Weights of a small self-supervised audio encoder (BEST-RQ).
Model: 20.4M parameters, log mel input, arch transformer, norm layernorm, moe top_k, num experts 8, width 320.
Training: soap at rate 0.0024, batches of 64.
Rows from block 3, named by matrix and row number. Rows with one number belong to one attention dimension. Each number is 50 + 12 x the weight over its row's rms, rounded and kept within 0 to 99. All counts start at 0. After the name is the row's rms in percent of the matrix's.
# v: attention value (model.blocks.3.attn.v.weight, 320x320), inputs 107-213
# proj: attention output (model.blocks.3.attn.proj.weight, 320x320, transposed), outputs 107-213
v.125 102:49 67 65 47 46 31 43 50 43 59 52 49 22 70 67 43 56 49 48 51 33 44 58 78 44 21 52 22 56 51 63 39 53 60 54 46 70 39 48 62 44 52 58 30 39 49 57 59 62 36 32 55 56 69 69 40 65 42 47 58 64 54 57 69 42 48 60 51 46 48 34 75 61 59 45 33 47 46 28 63 53 66 59 32 80 47 58 49 50 46 48 38 72 59 50 52 34 50 48 66 40 38 37 54 75 52 60
v.126 104:44 68 66 39 38 41 48 43 52 37 37 43 42 63 71 49 52 47 55 50 46 61 49 43 20 49 35 50 36 48 61 54 63 38 28 53 59 43 52 66 40 57 59 74 58 45 51 49 55 22 51 50 29 57 55 38 44 50 49 37 53 47 49 44 51 68 56 68 23 40 34 48 52 52 50 49 39 34 35 25 55 42 47 34 39 33 56 47 54 35 40 62 72 21 57 42 52 38 57 39 62 52 27 39 57 67 34
v.127 099:59 62 33 75 68 45 26 52 46 39 38 80 66 46 53 43 51 33 38 52 72 60 50 42 54 56 65 34 70 39 40 58 44 55 46 63 65 35 31 37 66 40 39 34 39 61 43 57 48 66 44 50 53 41 41 25 48 44 24 54 65 51 60 50 56 57 56 36 47 60 42 37 57 83 16 68 60 56 55 38 65 51 48 46 54 68 54 42 34 69 62 59 50 58 76 68 59 66 55 50 57 59 59 38 35 47 54
v.128 101:44 45 50 42 46 73 39 58 62 41 39 26 63 60 73 49 60 48 73 64 59 82 50 54 62 70 37 56 47 29 43 56 53 35 31 45 52 68 32 60 43 57 54 74 70 55 69 38 57 35 49 30 38 41 39 46 28 58 50 36 55 78 38 55 37 46 22 75 59 63 57 47 57 50 42 54 65 29 49 52 36 43 41 51 59 66 50 59 42 31 46 77 57 49 37 53 43 38 53 41 52 57 52 51 42 57 40
v.129 092:55 32 61 46 56 72 31 65 51 30 48 35 52 56 49 49 64 53 58 43 18 74 37 31 41 54 69 42 56 52 73 47 75 27 61 61 54 58 66 66 75 36 57 69 47 60 61 52 37 34 49 37 40 55 53 61 44 55 65 45 30 55 52 33 58 53 39 68 66 40 39 43 53 44 40 46 55 52 58 39 46 48 61 56 55 74 50 48 64 69 40 55 66 45 56 45 34 70 44 62 55 56 64 61 45 58 60
v.130 098:51 34 37 50 62 51 48 64 59 51 36 50 47 52 17 61 72 55 38 55 59 53 46 43 38 51 58 44 61 63 46 53 51 46 50 43 46 58 57 62 27 65 38 79 44 50 67 55 54 30 13 62 30 42 41 29 47 51 60 34 36 37 61 70 45 56 55 59 66 50 51 64 44 62 57 45 82 52 51 71 51 55 57 57 54 59 41 31 50 46 68 42 56 63 41 60 57 51 56 24 50 48 57 31 36 42 55
v.131 093:52 67 45 42 25 61 65 56 70 31 55 51 47 60 65 54 64 53 51 45 36 50 53 54 48 48 47 31 54 41 51 47 62 60 72 52 46 59 43 73 30 41 54 46 76 67 41 61 39 36 42 46 37 55 44 40 42 45 47 38 40 33 60 36 29 28 56 72 68 48 55 36 57 53 38 34 57 40 54 60 42 55 37 61 45 73 46 50 37 42 62 79 34 40 55 55 41 61 41 46 68 46 50 61 72 53 62
v.132 098:31 54 42 42 37 57 66 52 65 67 54 41 45 45 45 55 45 44 56 49 45 69 67 41 24 30 50 47 51 44 51 37 57 35 48 55 52 63 55 62 33 39 34 53 60 45 44 53 52 57 38 47 50 55 28 38 23 63 36 34 62 25 62 54 49 68 41 56 48 43 56 53 45 70 31 63 31 62 62 72 38 54 62 50 45 75 53 54 60 38 45 77 45 61 64 43 64 75 42 73 47 49 50 57 62 56 44
v.133 090:33 51 38 50 49 42 28 37 46 41 46 72 44 50 73 68 73 50 47 53 72 45 72 42 49 41 47 52 42 55 29 28 56 66 57 38 47 57 49 37 49 53 56 69 42 53 58 66 97 57 56 68 69 53 53 46 56 43 43 59 55 43 47 46 47 45 48 60 48 68 49 46 56 57 49 67 44 81 68 51 27 65 35 59 39 35 68 65 69 42 52 42 49 42 54 65 52 25 59 50 45 64 49 52 34 47 23
v.134 091:42 68 40 66 29 39 55 61 26 34 61 42 63 64 47 60 38 45 37 74 21 42 29 53 55 71 46 48 46 49 49 56 69 71 39 53 61 55 27 66 31 49 60 45 33 52 39 61 39 75 44 56 60 30 29 54 56 58 66 58 48 51 61 56 71 49 55 59 42 45 50 51 40 49 42 46 35 25 46 44 51 54 39 42 59 64 49 35 33 51 80 63 50 66 57 59 57 32 40 50 64 55 62 51 37 43 50
v.135 098:54 39 54 49 51 39 60 43 63 67 41 56 60 41 51 40 26 40 37 40 43 37 48 27 38 72 56 61 65 62 46 26 70 59 53 60 38 37 39 53 58 60 59 79 64 40 49 45 21 53 33 60 67 49 58 55 52 82 41 60 64 60 74 59 55 35 68 85 44 49 50 37 39 57 44 73 42 36 42 38 66 33 38 62 56 33 59 37 37 57 53 52 53 45 42 47 56 41 76 54 53 45 35 58 51 32 54
v.136 092:75 35 61 48 35 40 64 48 38 53 46 60 38 74 42 46 51 69 50 25 51 62 58 68 88 54 51 47 52 47 70 63 63 56 45 42 53 46 73 58 54 51 48 45 48 36 30 48 62 49 64 71 52 39 55 46 53 61 50 68 66 53 34 51 69 35 34 51 47 49 42 78 75 46 57 61 49 55 37 43 49 58 33 45 38 50 54 57 35 63 32 62 48 42 26 24 67 43 55 47 53 40 33 58 53 26 42
v.137 093:42 42 71 33 24 37 46 72 46 42 71 41 29 35 49 42 51 41 53 47 51 43 37 58 20 57 56 41 41 27 52 30 40 67 52 61 53 47 35 46 42 42 38 50 49 50 48 60 45 39 46 46 45 77 34 49 38 56 35 42 50 45 32 36 37 55 46 64 63 56 56 29 36 57 38 55 66 32 29 41 54 32 72 59 45 67 44 48 31 66 39 64 73 32 36 43 44 58 48 44 47 67 41 63 43 47 44
v.138 094:58 61 56 51 49 40 38 52 58 47 53 60 37 51 52 45 51 43 39 39 74 39 77 67 45 56 56 34 58 41 38 28 62 46 60 68 51 59 65 46 43 34 73 43 26 55 44 72 59 45 33 57 63 31 68 57 58 52 38 69 43 62 55 50 46 54 55 34 57 68 62 42 43 37 71 32 49 68 56 37 31 42 56 52 35 71 57 45 55 40 69 50 26 47 50 54 57 50 31 49 70 56 59 54 59 65 52
v.139 091:62 57 34 39 62 44 41 28 71 56 50 50 22 57 59 74 62 49 55 29 54 54 52 39 54 46 37 46 50 80 56 39 54 61 48 45 39 66 55 53 47 45 40 64 39 35 42 60 62 53 42 50 66 83 48 66 57 59 36 44 59 70 57 28 56 46 33 53 46 47 57 35 56 41 50 58 44 37 67 46 49 69 60 49 37 42 62 59 48 41 53 48 57 46 54 60 48 46 53 69 67 57 31 23 59 27 47
v.140 107:57 55 41 41 51 46 81 29 41 47 48 46 35 30 41 56 59 43 48 52 52 73 38 51 54 69 79 49 61 58 51 56 54 53 51 58 37 42 44 52 36 47 60 43 47 57 47 57 44 47 78 72 39 65 44 31 60 53 62 44 54 51 48 86 49 40 75 45 61 49 52 49 66 63 61 54 31 47 42 53 55 42 46 54 53 55 34 46 56 47 39 46 34 43 49 62 45 44 41 56 33 49 69 30 36 62 54
v.141 106:58 44 59 36 34 60 29 69 56 58 23 68 45 47 57 57 67 59 48 59 46 42 60 63 47 42 36 49 57 64 35 56 47 48 69 47 53 61 56 43 32 32 72 30 50 54 37 41 61 39 46 41 51 52 65 58 65 48 59 51 53 36 45 40 35 56 19 64 26 68 46 39 40 54 39 49 70 51 71 57 43 52 50 49 39 50 49 58 46 65 58 62 35 66 38 41 43 95 45 27 49 67 66 63 59 48 61
v.142 094:60 39 49 19 62 65 30 45 80 41 41 48 36 59 50 36 60 53 64 47 69 37 39 17 44 18 49 51 58 47 74 66 41 62 50 37 48 60 70 48 32 53 53 59 57 53 21 37 65 32 25 36 47 51 62 40 46 28 48 54 59 54 32 60 26 49 59 18 29 34 27 35 65 57 51 53 52 49 64 40 42 26 54 62 41 44 60 38 44 49 26 53 42 58 46 53 55 62 50 46 45 52 51 41 65 48 50
v.143 102:67 69 46 54 59 58 43 50 52 51 56 33 55 45 63 53 60 70 47 44 45 16 75 59 51 53 47 62 45 50 46 42 47 12 40 57 62 44 64 57 78 49 54 42 44 59 55 64 56 53 48 39 49 49 55 58 50 49 65 45 53 61 68 35 61 42 47 47 31 44 33 51 55 47 37 34 59 23 53 48 50 58 30 46 57 60 51 44 57 57 52 58 63 58 38 27 68 52 52 71 74 67 47 43 47 60 39
v.144 096:39 39 69 55 47 52 55 52 64 23 52 63 56 43 38 39 54 65 22 63 63 61 74 63 59 77 63 60 35 72 33 56 30 71 64 63 49 62 38 46 44 31 50 44 65 40 50 63 52 32 41 72 60 53 51 46 52 51 70 27 59 50 34 52 80 68 18 39 58 55 56 33 49 53 65 64 63 44 38 66 30 57 61 39 46 46 50 39 59 67 66 65 24 65 53 35 65 42 53 52 42 54 48 56 32 52 48
v.145 089:59 48 47 61 50 30 57 61 36 66 77 67 32 61 67 43 51 57 43 43 48 66 60 51 52 49 63 53 45 68 71 43 59 49 43 78 32 25 53 52 42 47 36 50 64 52 49 55 65 66 38 44 62 49 45 56 55 47 57 30 57 50 35 54 47 58 45 53 43 26 61 48 61 35 22 49 58 63 63 66 27 61 59 43 52 61 53 61 68 46 33 59 70 42 53 34 76 45 37 49 54 66 51 52 62 38 50
v.146 089:53 39 56 44 58 30 63 60 54 32 33 22 53 57 59 50 54 47 46 52 61 41 32 27 41 56 31 52 34 60 48 40 45 50 60 34 59 71 54 48 44 45 67 49 61 37 49 63 58 54 39 54 40 65 56 63 42 54 51 48 74 39 47 52 37 59 69 47 45 49 40 47 37 41 43 58 58 32 71 41 50 56 22 69 61 39 66 37 50 42 51 29 49 37 46 54 38 54 51 45 29 34 59 24 61 43 59
v.147 099:49 65 59 53 29 61 59 22 35 65 60 70 42 54 66 64 49 80 52 44 90 68 72 67 49 50 58 44 44 50 51 33 54 84 67 40 53 61 32 51 44 44 51 51 56 64 53 57 52 56 58 73 43 59 46 18 51 49 67 47 58 52 27 34 83 57 61 40 36 70 66 52 50 57 61 31 34 52 60 63 51 52 39 42 46 42 56 60 72 59 46 46 44 46 61 59 58 59 46 65 64 42 23 40 56 47 53
v.148 091:44 64 35 51 66 53 51 44 39 62 41 52 45 44 63 66 54 69 65 46 60 56 75 41 45 34 66 63 36 35 62 68 46 45 34 68 44 55 47 31 54 54 47 54 49 53 48 61 77 41 61 61 46 53 68 52 65 60 60 84 47 40 34 39 43 43 44 34 57 77 39 49 61 59 59 37 54 48 40 35 42 47 46 25 67 42 39 62 42 50 31 24 62 33 41 70 53 53 50 21 40 61 52 63 51 25 61
v.149 102:75 40 42 46 40 56 23 61 42 46 32 47 45 52 52 42 35 40 69 51 46 34 33 61 52 46 45 54 38 30 39 46 49 52 76 37 45 55 60 66 46 49 48 55 62 63 41 43 53 51 74 49 45 54 60 61 59 62 44 40 48 59 40 57 49 53 58 32 30 43 66 36 54 25 50 50 52 54 31 57 56 45 47 25 72 43 75 50 48 40 75 58 50 39 49 54 56 45 57 30 54 58 45 49 74 73 35
v.150 094:40 55 60 58 49 47 46 84 54 40 33 74 35 32 75 18 33 71 35 50 57 41 60 58 59 64 58 58 57 58 37 52 58 62 51 31 50 59 42 44 61 58 55 54 36 47 36 46 43 58 51 51 43 43 51 56 62 44 61 53 50 76 49 69 47 63 48 56 48 21 54 46 41 53 52 64 58 56 40 57 51 66 67 53 45 51 24 48 45 40 61 50 49 47 30 61 29 60 29 48 70 57 32 43 80 51 41
v.151 097:35 46 23 36 49 47 73 46 43 58 59 44 66 34 73 40 42 47 43 43 55 58 41 51 52 53 23 47 65 41 43 40 42 38 64 48 27 68 62 53 47 47 30 37 43 41 38 56 41 46 45 40 59 42 63 67 53 55 48 48 39 66 52 65 78 48 47 42 43 68 60 70 57 67 32 32 48 50 58 74 48 75 45 72 38 70 33 31 42 52 34 43 50 50 44 54 58 38 48 47 47 46 58 50 36 66 75
v.152 089:51 35 54 37 25 47 37 66 39 51 64 36 46 51 59 52 59 60 74 44 61 29 60 56 43 48 51 40 54 40 55 40 60 50 70 66 54 49 53 60 41 63 53 63 49 43 62 32 66 50 22 66 46 35 30 56 39 53 44 35 33 36 32 52 47 63 59 78 41 51 51 46 75 63 59 40 57 45 49 49 36 47 49 26 50 63 35 45 51 41 34 54 58 60 64 43 46 55 26 37 45 49 49 57 60 60 71
v.153 106:66 50 29 96 49 44 24 41 54 57 42 62 62 54 43 53 63 35 50 51 51 67 40 71 29 58 66 55 21 63 44 57 31 54 53 53 65 43 39 53 29 35 38 49 60 44 56 43 55 49 52 56 67 41 54 75 44 63 62 53 34 56 44 40 56 63 29 92 58 44 64 49 63 40 63 68 65 50 35 58 59 38 52 53 58 25 64 75 46 46 64 32 61 35 38 58 55 45 44 56 42 79 39 45 52 57 48
v.154 104:55 43 44 40 61 52 24 40 36 50 42 47 51 42 36 52 38 75 40 66 57 46 18 63 68 52 46 54 54 42 51 60 49 38 47 66 52 56 39 37 55 38 49 32 48 35 63 24 55 32 35 43 59 58 75 54 60 54 42 58 65 74 45 49 56 52 44 37 34 54 56 61 40 48 50 46 43 64 38 56 25 30 62 50 53 41 46 47 35 50 50 36 48 41 53 39 54 33 59 37 62 59 48 49 52 39 59
v.155 092:52 71 67 52 52 43 42 77 22 56 41 76 57 49 63 46 33 59 53 65 50 33 62 41 40 45 54 65 71 72 71 52 22 49 54 52 49 50 15 44 37 46 54 18 35 56 46 50 45 42 53 65 42 61 36 42 64 57 61 47 36 23 41 74 50 45 68 43 71 23 33 56 49 60 51 37 54 52 26 64 50 47 39 46 61 57 54 41 40 45 38 35 46 49 51 63 62 40 37 42 56 60 50 66 25 71 32
v.156 089:50 42 46 52 48 50 53 30 47 44 33 68 47 51 45 68 61 47 45 64 50 69 43 33 47 39 41 57 44 61 44 66 50 53 50 40 51 32 55 35 56 54 35 51 59 57 45 48 38 70 24 61 44 59 43 44 61 57 67 25 30 41 61 50 60 58 40 53 53 31 49 54 36 46 66 56 52 50 50 35 44 31 36 45 61 31 59 52 39 64 38 37 42 76 65 82 57 45 63 32 30 47 35 33 40 40 53
proj.125 099:40 36 46 58 51 57 75 14 39 29 42 50 62 42 40 43 40 58 59 51 60 61 68 29 59 68 48 51 45 42 36 67 54 31 48 64 49 68 63 48 50 44 55 84 62 51 58 37 67 66 50 48 47 47 34 49 31 42 45 58 52 54 29 57 57 57 44 34 60 34 55 47 42 50 43 74 44 61 57 49 51 44 48 66 28 42 37 56 55 49 47 53 24 38 58 49 65 62 37 31 66 54 43 46 53 44 41
proj.126 101:47 25 40 45 61 62 53 44 44 56 52 37 44 35 35 52 35 57 45 48 52 42 49 62 72 48 51 51 39 66 34 43 40 52 56 52 36 53 42 39 41 50 43 38 54 52 49 60 51 58 44 56 77 31 44 58 59 28 55 53 51 61 40 54 51 49 34 38 74 52 67 51 58 46 35 56 69 62 59 72 32 58 64 70 58 72 47 52 52 64 62 48 50 79 49 58 72 58 42 63 42 37 60 71 31 34 44
proj.127 099:53 46 66 37 22 53 56 34 47 51 62 21 44 46 37 65 52 58 54 35 30 54 54 78 48 48 46 67 41 59 57 34 36 43 70 48 40 50 61 46 36 54 54 46 68 51 52 37 43 39 55 43 55 63 64 55 58 60 64 49 18 48 25 38 50 59 48 54 54 36 47 64 52 35 77 39 46 62 32 64 36 41 55 56 43 40 42 49 53 46 23 56 49 35 43 41 38 34 52 41 67 55 32 49 63 42 50
proj.128 109:43 63 37 66 41 31 39 35 52 47 60 71 30 57 42 36 40 57 42 29 33 26 45 29 53 43 52 45 56 72 50 45 64 64 58 35 41 52 58 30 36 67 51 39 25 39 40 64 39 45 59 66 54 56 49 56 46 56 26 71 53 41 52 71 45 41 75 35 41 57 28 43 37 46 44 42 46 53 57 58 57 49 52 66 50 51 45 44 59 67 59 32 28 48 44 59 53 53 60 40 67 42 61 60 56 56 43
proj.129 097:52 76 32 50 38 35 68 50 54 61 54 65 50 50 44 49 45 39 57 51 73 30 59 61 59 54 33 60 24 52 37 47 36 59 33 45 62 43 24 36 33 54 37 34 46 49 59 55 44 50 48 56 55 45 48 48 41 53 31 52 68 37 42 56 35 52 51 47 37 46 59 50 53 62 60 39 48 52 30 64 45 52 36 42 39 59 56 57 19 38 59 46 46 39 40 33 46 38 66 37 65 48 55 67 39 52 43
proj.130 110:45 63 33 60 43 65 44 44 57 42 69 50 47 62 85 44 44 60 69 46 28 52 49 63 57 30 45 47 46 35 57 46 51 50 32 60 42 54 45 43 72 37 60 29 67 38 31 55 46 58 73 44 55 70 56 45 56 36 39 82 64 56 33 54 58 60 50 52 37 43 41 42 44 48 35 53 22 50 48 41 59 36 31 56 43 49 52 56 45 46 37 55 51 22 43 54 37 52 47 57 71 38 43 41 53 80 51
proj.131 100:45 38 49 59 80 50 41 25 27 80 37 44 56 50 40 40 34 42 60 58 53 27 42 41 57 42 49 59 36 52 58 64 55 59 31 26 56 58 58 26 53 53 55 31 56 41 55 33 58 48 52 45 45 48 50 59 57 67 55 61 63 55 50 68 50 72 51 37 18 49 59 50 41 62 55 71 31 43 60 30 41 47 58 38 51 47 52 47 54 79 38 23 55 60 54 37 46 28 43 56 19 35 39 29 38 44 37
proj.132 105:58 55 47 73 56 53 30 56 49 45 34 47 44 55 38 54 46 64 33 60 54 29 43 48 62 52 50 51 30 55 53 58 70 65 51 42 59 32 57 48 61 47 58 45 52 55 61 37 47 36 50 53 37 54 53 53 66 18 68 71 48 52 52 54 50 44 60 71 50 58 59 44 52 50 68 44 69 53 53 30 49 53 48 68 30 23 52 43 27 55 78 47 24 48 48 49 26 46 45 46 41 54 52 29 36 52 46
proj.133 097:69 43 70 48 53 67 58 47 40 61 57 51 71 52 44 47 37 44 59 52 50 38 43 58 62 68 62 53 77 51 67 59 29 42 65 51 47 59 38 69 67 46 52 52 65 59 41 44 29 61 50 48 43 58 42 62 65 47 47 51 31 82 57 59 74 45 50 45 51 53 47 53 42 62 48 40 44 38 37 53 68 44 58 43 76 68 39 44 41 50 40 68 58 74 46 38 45 63 45 69 57 40 38 45 68 43 50
proj.134 100:41 47 62 48 69 63 60 24 75 57 38 60 49 43 45 39 50 51 53 31 69 47 61 52 38 64 54 36 52 63 44 36 62 39 57 53 41 57 58 45 52 40 32 71 70 49 61 33 57 40 60 40 50 62 84 46 41 37 42 38 39 54 46 38 15 55 45 32 56 46 47 34 43 38 53 71 79 61 44 51 46 42 60 52 39 43 28 54 57 31 43 32 59 54 42 57 33 73 61 33 36 33 56 40 53 47 42
proj.135 101:40 67 41 39 42 65 40 56 50 43 34 56 49 66 41 55 63 39 62 57 58 67 53 55 58 27 56 36 16 47 43 68 33 42 49 41 64 44 36 45 45 50 40 24 35 73 45 35 55 52 75 40 44 47 54 51 46 19 46 54 41 32 44 47 32 58 41 32 58 54 46 26 40 38 48 42 54 56 59 55 40 58 52 52 53 70 56 61 51 55 53 51 55 63 49 45 58 56 36 50 46 53 77 63 53 56 65
proj.136 105:47 71 49 60 59 65 28 66 65 54 40 55 68 36 66 48 58 43 55 46 44 46 33 39 11 29 37 50 63 72 52 50 39 51 42 44 49 65 35 31 51 62 69 54 44 63 64 56 59 48 50 42 53 39 65 68 40 58 47 43 53 51 55 44 52 70 79 44 31 57 34 35 21 35 47 34 71 42 49 49 69 49 36 67 64 58 59 52 61 62 45 36 61 64 68 55 48 57 43 46 65 48 66 74 54 71 65
proj.137 102:54 62 28 49 67 59 43 33 63 42 44 46 70 74 36 63 43 38 53 52 43 52 65 41 65 62 52 58 64 62 44 53 68 28 62 47 42 50 55 63 65 69 40 52 54 47 54 33 52 39 41 49 58 27 56 41 53 39 54 51 48 50 61 62 50 45 42 38 43 50 46 71 62 45 52 48 16 68 72 38 19 77 48 50 40 43 41 49 62 46 55 52 36 65 74 63 38 44 56 52 48 50 63 40 56 57 39
proj.138 097:53 44 31 36 48 45 59 52 33 53 42 49 62 43 39 51 35 59 59 50 36 59 38 38 42 68 57 56 48 67 73 64 34 57 44 47 46 50 52 36 50 57 52 61 64 58 48 22 48 66 64 55 33 57 39 35 43 67 72 41 69 34 65 51 59 59 54 62 47 38 46 52 54 49 24 69 43 43 52 52 56 50 30 50 76 22 48 53 43 52 30 42 82 60 52 37 46 32 61 39 35 46 50 48 38 28 42
proj.139 101:36 54 62 46 40 48 59 65 41 63 28 42 61 43 52 40 48 42 49 76 65 16 54 54 51 49 48 37 54 27 44 55 50 48 66 62 51 41 50 47 37 59 57 45 56 50 77 51 48 41 47 50 45 41 57 58 50 47 54 52 50 43 68 53 45 28 69 30 39 40 41 70 50 65 37 59 58 50 46 49 39 34 56 55 64 56 45 41 59 65 40 41 59 42 72 58 39 44 60 47 54 58 60 86 51 57 43
proj.140 117:50 63 54 57 42 51 22 59 63 55 48 71 64 67 76 44 26 54 55 63 41 43 59 50 61 43 45 49 52 58 44 47 45 58 60 48 66 70 62 54 74 38 39 50 47 55 60 55 62 60 32 39 56 31 57 58 58 64 57 67 53 57 40 26 63 48 26 73 41 63 49 34 46 47 52 58 61 58 58 33 42 67 48 55 39 45 73 45 50 69 57 56 63 56 40 26 76 57 65 45 62 52 45 63 47 46 49
proj.141 113:55 38 50 54 43 29 65 35 44 41 79 38 53 58 29 45 44 51 54 39 52 44 45 38 54 37 65 37 52 16 74 48 62 49 39 39 45 56 65 56 52 62 42 48 38 36 56 63 46 49 43 58 36 71 39 34 43 45 36 45 59 60 58 62 59 38 76 45 54 53 45 58 57 57 55 57 45 38 42 50 53 37 35 51 66 51 49 53 65 40 41 44 61 46 65 62 56 14 49 68 37 27 28 40 33 42 35
proj.142 099:47 69 55 78 36 20 63 60 26 42 57 52 55 42 54 58 51 56 30 47 36 55 46 77 59 69 53 43 45 45 33 42 60 40 41 70 50 48 38 53 56 34 31 57 33 40 75 57 41 49 63 66 47 42 47 57 45 67 46 43 40 50 64 33 76 37 45 65 57 57 59 65 48 43 57 48 59 57 55 65 67 66 47 31 66 69 47 76 54 58 62 47 66 25 53 59 50 42 43 46 55 46 31 49 46 74 37
proj.143 118:41 40 58 69 39 42 81 61 62 42 52 73 37 59 62 45 40 34 51 45 51 68 31 44 53 54 46 45 63 53 65 72 58 70 58 44 33 51 21 45 33 52 47 36 47 53 53 40 55 48 53 46 53 53 55 58 52 32 34 60 46 36 46 38 47 62 49 47 55 51 61 59 53 59 51 49 55 77 29 59 58 41 66 65 45 52 49 60 41 39 48 45 38 27 45 65 21 47 36 48 33 54 45 64 52 57 54
proj.144 111:52 56 37 42 54 49 63 51 49 50 40 48 45 58 52 65 45 43 71 51 50 35 34 61 31 38 46 33 67 09 71 36 62 40 53 41 43 48 68 57 56 63 50 69 42 75 61 23 53 72 55 56 43 49 54 40 60 48 32 55 30 52 53 45 33 25 77 65 44 30 51 62 58 51 41 55 50 49 46 39 65 36 26 44 52 32 45 70 28 32 45 40 64 61 48 57 46 58 43 51 55 44 39 31 55 55 40
proj.145 096:45 52 66 42 54 71 61 48 58 41 54 54 55 27 19 59 60 60 53 52 51 46 42 42 50 60 30 45 35 26 47 69 46 56 49 49 66 69 40 53 76 43 62 46 39 58 51 40 39 51 57 57 48 76 49 40 41 42 61 69 50 51 60 48 61 49 48 39 58 52 54 57 29 64 74 74 40 38 69 32 78 51 62 46 52 42 40 44 45 50 73 54 32 42 52 79 48 51 55 61 30 32 56 53 40 65 60
proj.146 104:37 53 49 49 48 66 45 32 45 71 65 69 59 52 37 34 53 69 59 48 46 53 63 60 65 70 53 55 48 41 33 52 43 38 35 65 15 19 43 50 65 49 32 64 47 54 60 47 47 46 48 60 49 57 57 33 49 42 57 34 36 77 67 56 64 57 41 41 66 57 78 51 74 46 55 54 46 65 27 59 46 53 57 36 54 48 42 62 49 57 64 57 55 58 65 43 56 60 56 52 57 65 42 72 39 62 47
proj.147 104:41 23 70 50 52 42 49 66 67 45 50 53 51 36 40 30 55 35 52 48 22 45 55 48 60 56 63 51 67 40 65 70 46 26 52 50 41 39 67 46 61 32 57 53 42 59 47 37 73 42 45 32 49 51 62 71 49 63 42 57 50 57 55 54 32 36 42 57 68 51 31 58 36 51 43 79 59 58 38 61 43 53 44 63 52 58 58 64 51 46 39 41 75 66 52 47 60 49 52 50 41 59 63 56 59 53 38
proj.148 105:53 43 54 52 52 41 49 52 31 40 60 53 45 49 44 23 58 48 52 59 37 42 30 55 63 76 41 29 66 58 29 34 35 40 24 41 42 49 45 63 62 50 58 43 37 39 37 49 25 68 48 39 51 51 39 50 38 72 57 43 56 58 53 63 66 54 68 44 54 41 66 58 51 39 43 59 46 43 45 75 64 45 60 74 48 68 50 53 65 56 52 52 43 72 59 46 49 44 71 53 62 34 53 53 37 61 32
proj.149 111:40 50 37 54 43 49 78 57 45 42 69 38 56 41 45 59 64 50 61 31 56 63 45 40 62 53 58 45 60 60 61 69 48 27 38 47 51 37 41 34 59 49 47 37 31 51 61 67 59 55 44 45 51 24 42 35 42 64 51 55 62 57 56 68 47 34 36 60 58 68 54 65 57 70 56 47 55 48 47 55 59 61 51 73 52 49 30 45 49 45 41 66 55 49 51 60 41 65 68 52 42 61 64 67 39 47 54
proj.150 108:55 54 57 37 47 39 38 37 43 62 52 17 62 65 33 72 48 33 69 45 47 66 42 33 29 46 48 66 44 48 55 61 42 53 59 47 45 41 72 55 49 38 39 46 64 56 71 43 55 47 57 48 51 39 52 42 43 61 39 45 53 31 56 37 41 34 34 66 66 63 52 63 65 53 56 29 54 52 54 51 42 43 49 32 48 38 72 37 43 44 62 62 53 58 58 28 57 30 70 64 40 49 77 51 26 51 60
proj.151 112:49 53 62 63 42 67 23 50 62 49 39 51 46 49 42 57 59 61 40 52 42 46 61 30 37 33 66 50 39 71 53 59 55 53 33 52 68 54 40 24 44 57 71 54 42 66 56 55 60 56 56 59 55 56 37 39 32 31 54 48 73 51 57 59 38 57 59 59 41 34 42 20 33 33 52 61 69 44 60 44 47 25 53 55 42 50 59 61 85 70 51 42 49 55 53 30 29 44 55 53 52 33 58 69 46 29 58
proj.152 098:57 45 42 44 61 47 34 53 58 68 49 49 55 53 37 43 45 50 40 50 42 56 39 38 55 31 49 64 51 72 52 42 56 47 06 27 62 54 51 45 55 51 58 39 50 48 44 56 44 42 54 41 50 68 55 58 53 50 56 72 72 65 58 61 52 30 54 32 67 31 34 51 11 40 45 51 44 60 55 45 64 41 34 80 37 37 48 44 74 72 63 59 53 41 36 48 47 55 73 54 72 34 61 39 42 43 46
proj.153 116:55 31 75 04 45 42 71 59 44 36 68 58 49 52 41 63 50 57 60 35 49 39 59 32 56 36 44 49 66 26 50 44 37 53 40 42 24 57 41 43 65 51 55 56 49 53 47 44 45 53 57 43 31 69 47 39 55 39 48 51 59 57 34 53 52 36 68 04 57 56 42 60 48 61 43 43 36 50 55 58 45 56 49 48 61 66 35 38 45 43 46 68 50 62 68 45 50 60 63 50 53 32 56 50 45 52 40
proj.154 106:46 36 78 53 46 52 54 64 50 46 42 50 39 44 50 45 60 23 47 33 61 50 51 33 32 69 63 34 49 48 41 52 67 43 59 41 57 62 70 43 45 66 39 70 37 58 34 53 66 60 52 46 49 45 38 34 40 37 55 39 26 36 55 64 52 54 53 86 61 66 53 45 62 50 51 60 45 40 27 43 68 70 48 59 54 57 59 53 70 43 57 57 43 52 36 62 29 54 51 44 37 33 56 69 41 49 56
proj.155 091:54 29 45 58 75 75 63 49 63 43 43 42 40 55 50 62 52 48 55 59 55 70 54 57 54 57 51 43 38 25 34 48 63 44 56 57 51 53 78 69 70 61 44 61 60 54 43 35 43 63 59 44 51 32 56 50 48 41 35 69 52 55 54 38 54 62 41 60 30 59 74 47 67 39 64 53 52 63 58 45 47 47 70 58 52 42 53 66 59 52 57 70 54 45 44 51 52 64 65 41 44 55 50 33 71 44 49
proj.156 102:51 48 49 40 70 50 52 61 30 53 51 62 43 26 50 50 59 40 64 48 46 28 48 72 57 45 68 61 52 32 54 39 34 50 61 58 42 60 50 70 48 50 64 48 39 45 42 82 63 42 56 39 44 55 62 60 59 55 35 81 62 63 44 65 48 24 58 51 60 61 61 61 59 39 33 50 60 58 40 61 64 50 48 46 41 60 38 56 48 43 65 54 62 36 35 22 66 54 37 66 63 50 55 49 43 70 55